{"model": "image classifier", "dataset": "seven-segment displays showing three digits", "train_examples": 48750, "image_size": 24, "crop_scale_min": 1, "horizontal_flip": false, "color_jitter": 0.2, "targets": ["third digit"], "num_classes": 10, "arch": "vgg", "norm": "batchnorm", "hidden_act": "celu", "depths": [4, 9, 4], "kernel_size": 3, "stem": "deep", "widths": [96, 192, 384], "downsampling": "max", "loss": "cross_entropy", "init": "torch_default", "optimizer": "soap", "beta2": 0.99, "learning_rate": 0.0041, "beta1": 0.9, "shampoo_beta": 0.99, "eps": 1e-08, "precondition_frequency": 50, "max_precond_dim": 1536, "merge_dims": true, "one_sided": true, "adamw_lr_other_params": 0.0021, "l1_shrink": 0.01, "sam_rho": 0.1, "max_steps": 21200, "batch_size": 256, "epochs": 111.3, "lr_schedule": "cosine", "final_lr_fraction": 0, "warmup_steps": 1060, "weight_decay": 0.04, "adamw_weight_decay_other_params": 0.01}
Rows from block 5 of a small image classifier, named by matrix and row number. Each number is 500 + 50 x the weight over its row's rms, rounded and kept within 0 to 999. All counts start at 0. Numbers have three digits each.
After each channel's rows are labels from the 100 images, of 14848, where the channel reaches its highest value: "lies over" is the class under the peak. Only what is clearly more common there than usual is listed. The data: seven-segment displays showing three digits. In brackets: how many of the 100.
# conv: 3x3 conv (model.blocks.5.conv.weight, 192x192x3x3, each kernel summed), inputs 0-95

conv.173:507459544516529458416336586478457579473465570459510487469447482479526492492521531610659540464487468467493513549494498411427517512416562499505493516437475506494505550479489507480457540563539548517546490498513455510501484495495514550477407695509500482525519502465497476494491470504455505516
lies over: surround (100)

conv.128:508502467479474456464493514513499494460494378495490499491541575497447544409441545506512475431485542512479585487476411487454491614399514466515471459460493549427482507496487514515537556538493463517477480547464464503463510508462298488494452500513548459504451529466466473482516485608488536460
lies over: screen (92)

conv.165:499472496501530610392499544423488507408489513536444500483497573485558404441508402652485550462502468462474484591482461445490480542415487431485460429441460442526428504544500503456458503402496536394517497457481478546463488464542496495497636429503418528503572454483511486527391472505480513490
lies over: surround (100)

conv.65:488524494463475526548492444453506496396492564493498503449474521493473500475488608475531461473489429489475567557499532490568466448435512441659494492444463543595470433467494484480483595519528507445466498483456420534480437425501502480557526525442494500467467480514478502491401507448471534452
lies over: lit segment (55)

conv.108:474521580475438439404451497477480432431476413458539582435465490502456487495505509451515410558381462466495470463497580495433454508392508471508510419394500475412494446389518512508496476524521449471566531506455394493472393474502476510488460451458515460605496557546458543584472521464466551456
lies over: lit segment (47)

conv.8:431464582433445446505399492538514464513510558430477495555495493505475497511498531546485555543497498524473482458540592506520506493498530439507500497482473614475519570475520492594375539466409647583555518518495479555486483546530517504510465461538446479538460478574478471496509491385460556560
lies over: lit segment (49)

conv.178:502523452501520478518507467469557477404467555457506468474407452458497503467496460562510476565481548493498483456438535582513443478561512469543513627512483490482470492535473500607551450486504498466526523481549496455412600493513510443515507501503442468450513480515421555480494509397428456505
lies over: screen (98)

conv.141:495505535472561544505476501541490545524487611497498462601522537520534483568502504572606545510530550504460595528571538503520533514507611504580500490487497552499577588550469457504503595566498710515460508591501543510499514487536590478554508581504517505492497472496504541635482489502494492555
lies over: screen (98)

conv.61:489532485435406477450438465451335488451462592453624499455585584490496467452521465509464514443512459444489426531449482374504487480469470474461462524491454502561492482472488500453450528504423533466571433454395566479484465482536558537455480470508515472501482506567564493468436472563395511498
lies over: surround (100)

conv.155:493494494434473466466476440462474604478439577469543460461558494442419492492477429655547559520480554480395536518477497489491467422501505509514514469480490561494543424469462479535460420498449509609441467493535437491452499497531566488515489659458448448500506467484473543467443464428538474501
lies over: screen (62)

conv.129:524500441479485590561502491582508469426498494507405473445530631448526567490484449484498552466462535540491450506466445529505535577501492454478549491411496443451470438573397582515465605610494450503464530593505541390446476516462510530465511531518487457553526405536430488447576427597508583488
lies over: lit segment (48)

conv.44:566476464542608514426475496472493529479500531516720465639599473438519476444481493577546555482467504514526593504476487485489538446575616491486503509469528468439539572496500497496490441562493491515530518442598475459456591524582597532527483622477498499499517462565467617460502494481458424484
lies over: surround (96)

conv.168:503497520466475585495478522549444455461488545521465506487436536491623488484494498496522608511477415484487446551508459453568491507452486420533482429482479455551440585483485534531480615464484529557503469430471450491484460489577446470483503525515493481509534486492495473466477497584480575515
lies over: surround (98)

conv.102:570507471506502509479396494413561431442510380401668488552531471493510465473444490525495511440468372506499419452471434465522493503515408438514496480492522499458499492462474439519498444414534494430534533488528404526484480493549546459384480500477477415500590463507495450451420485516547467499
lies over: surround (99)

conv.106:518568524502551493514544414512510528540578478541508520442530482527528514453511555571620492512593532493535478501479441415526510513502474538502444465602513512595459497501515508562445502495580529499495450459435553470522563547511390509486452507578528662492599492529548508487575504497546506520
lies over: lit segment (49)

conv.4:470522480463635527503597486436493588469428602536572443557527525429512495384459507527465569456460564550476517527495473498502374515528531503479480497435432489567489481434450469339493525538470500533435533402545512463424483445475413437468484532472477467466441482455482517493503466523450420463
lies over: lit segment (36)

conv.126:474512474483516558652491525533483485459510526501451545468423402537487503475464488496492485446560544490493459648516393502554488508469505455482519503494481430784481556404504512452470497502453489539511479540496619433506480511470487497497504542474467477507491469526537470561468509527469480526
lies over: lit segment (42)

conv.20:463437431395489511476686578482525497445452500535480487451457562514458540469485491474483479502443506581455557498480439631512519588509479500476492487524404518554488432455481409399541463533566484542477572424439562488454456395575482496520520487506571499445499481487506451498494489575510580510
lies over: lit segment (51)

conv.107:435500477467514534470369550459478440480456432504477565479401503496489490476486567447536502477426424443542541512519502463477532488488405541480497446430377514536455523432448484555524469514513511557516476476477475515548382517492469451533517589487515437510418572472470468667461616503404533565
lies over: screen (99)

conv.189:534415647510486536467501443487496497523576445508512508504507524480454520474501436525467500525519466484598559475507483531505532498490494511489486510517508471509511466511564466437556466561483555448541526508501461560522499482467533499587532643649595704486501492585489505489513506462523485491
lies over: lit segment (44)

conv.74:489438491507534562478526461449498470493467486564621480485473540516499506425452516530503468498498537451517526624519461495582462542572487497450538530502498495492446437503511514513485517605496509486485509449521480459323485510506568513485531524533559519504517693430361522414500487591446492462
lies over: surround (100)

conv.81:448441462466468504486500490530530480476434491579701460597414537494467463536482470430441514488443525493510571457498495534425555466625498538506516508491480387442536544491475487473503468565507510475507570528511461529469424450483527497507512490461504495457507541458459601515483466497463465478
lies over: surround (98)

conv.67:491489632507481482519479419451412465483513485476536457467518499419500570484508543469505544524518513489583408525409490556574457490538499449513488482470521461508451438483500515612467522485364488507620485503530524576382530484527503411448450549570412504502524463521478494387488435472424471479
lies over: screen (81)

conv.136:475571587560477465491481449465559500450508500454494478426484566514493507529509451505593534498576481566451468536495490554463548458531525401528499646537466437561493535415513470558454558437580518509502507498586545506476563467548503628377455595523503467455513446498518490467470521529522480536
lies over: lit segment (43)

conv.22:523516506509529392393448427507509549462501518436532552506475510552531412509532438671541495501473519524526452518502530473526484515486476528511460402452468476435518540567511396455447496426507508522573488544463428533593459458518495422464398575479407443556608542477524519480492485488486455504
lies over: lit segment (56)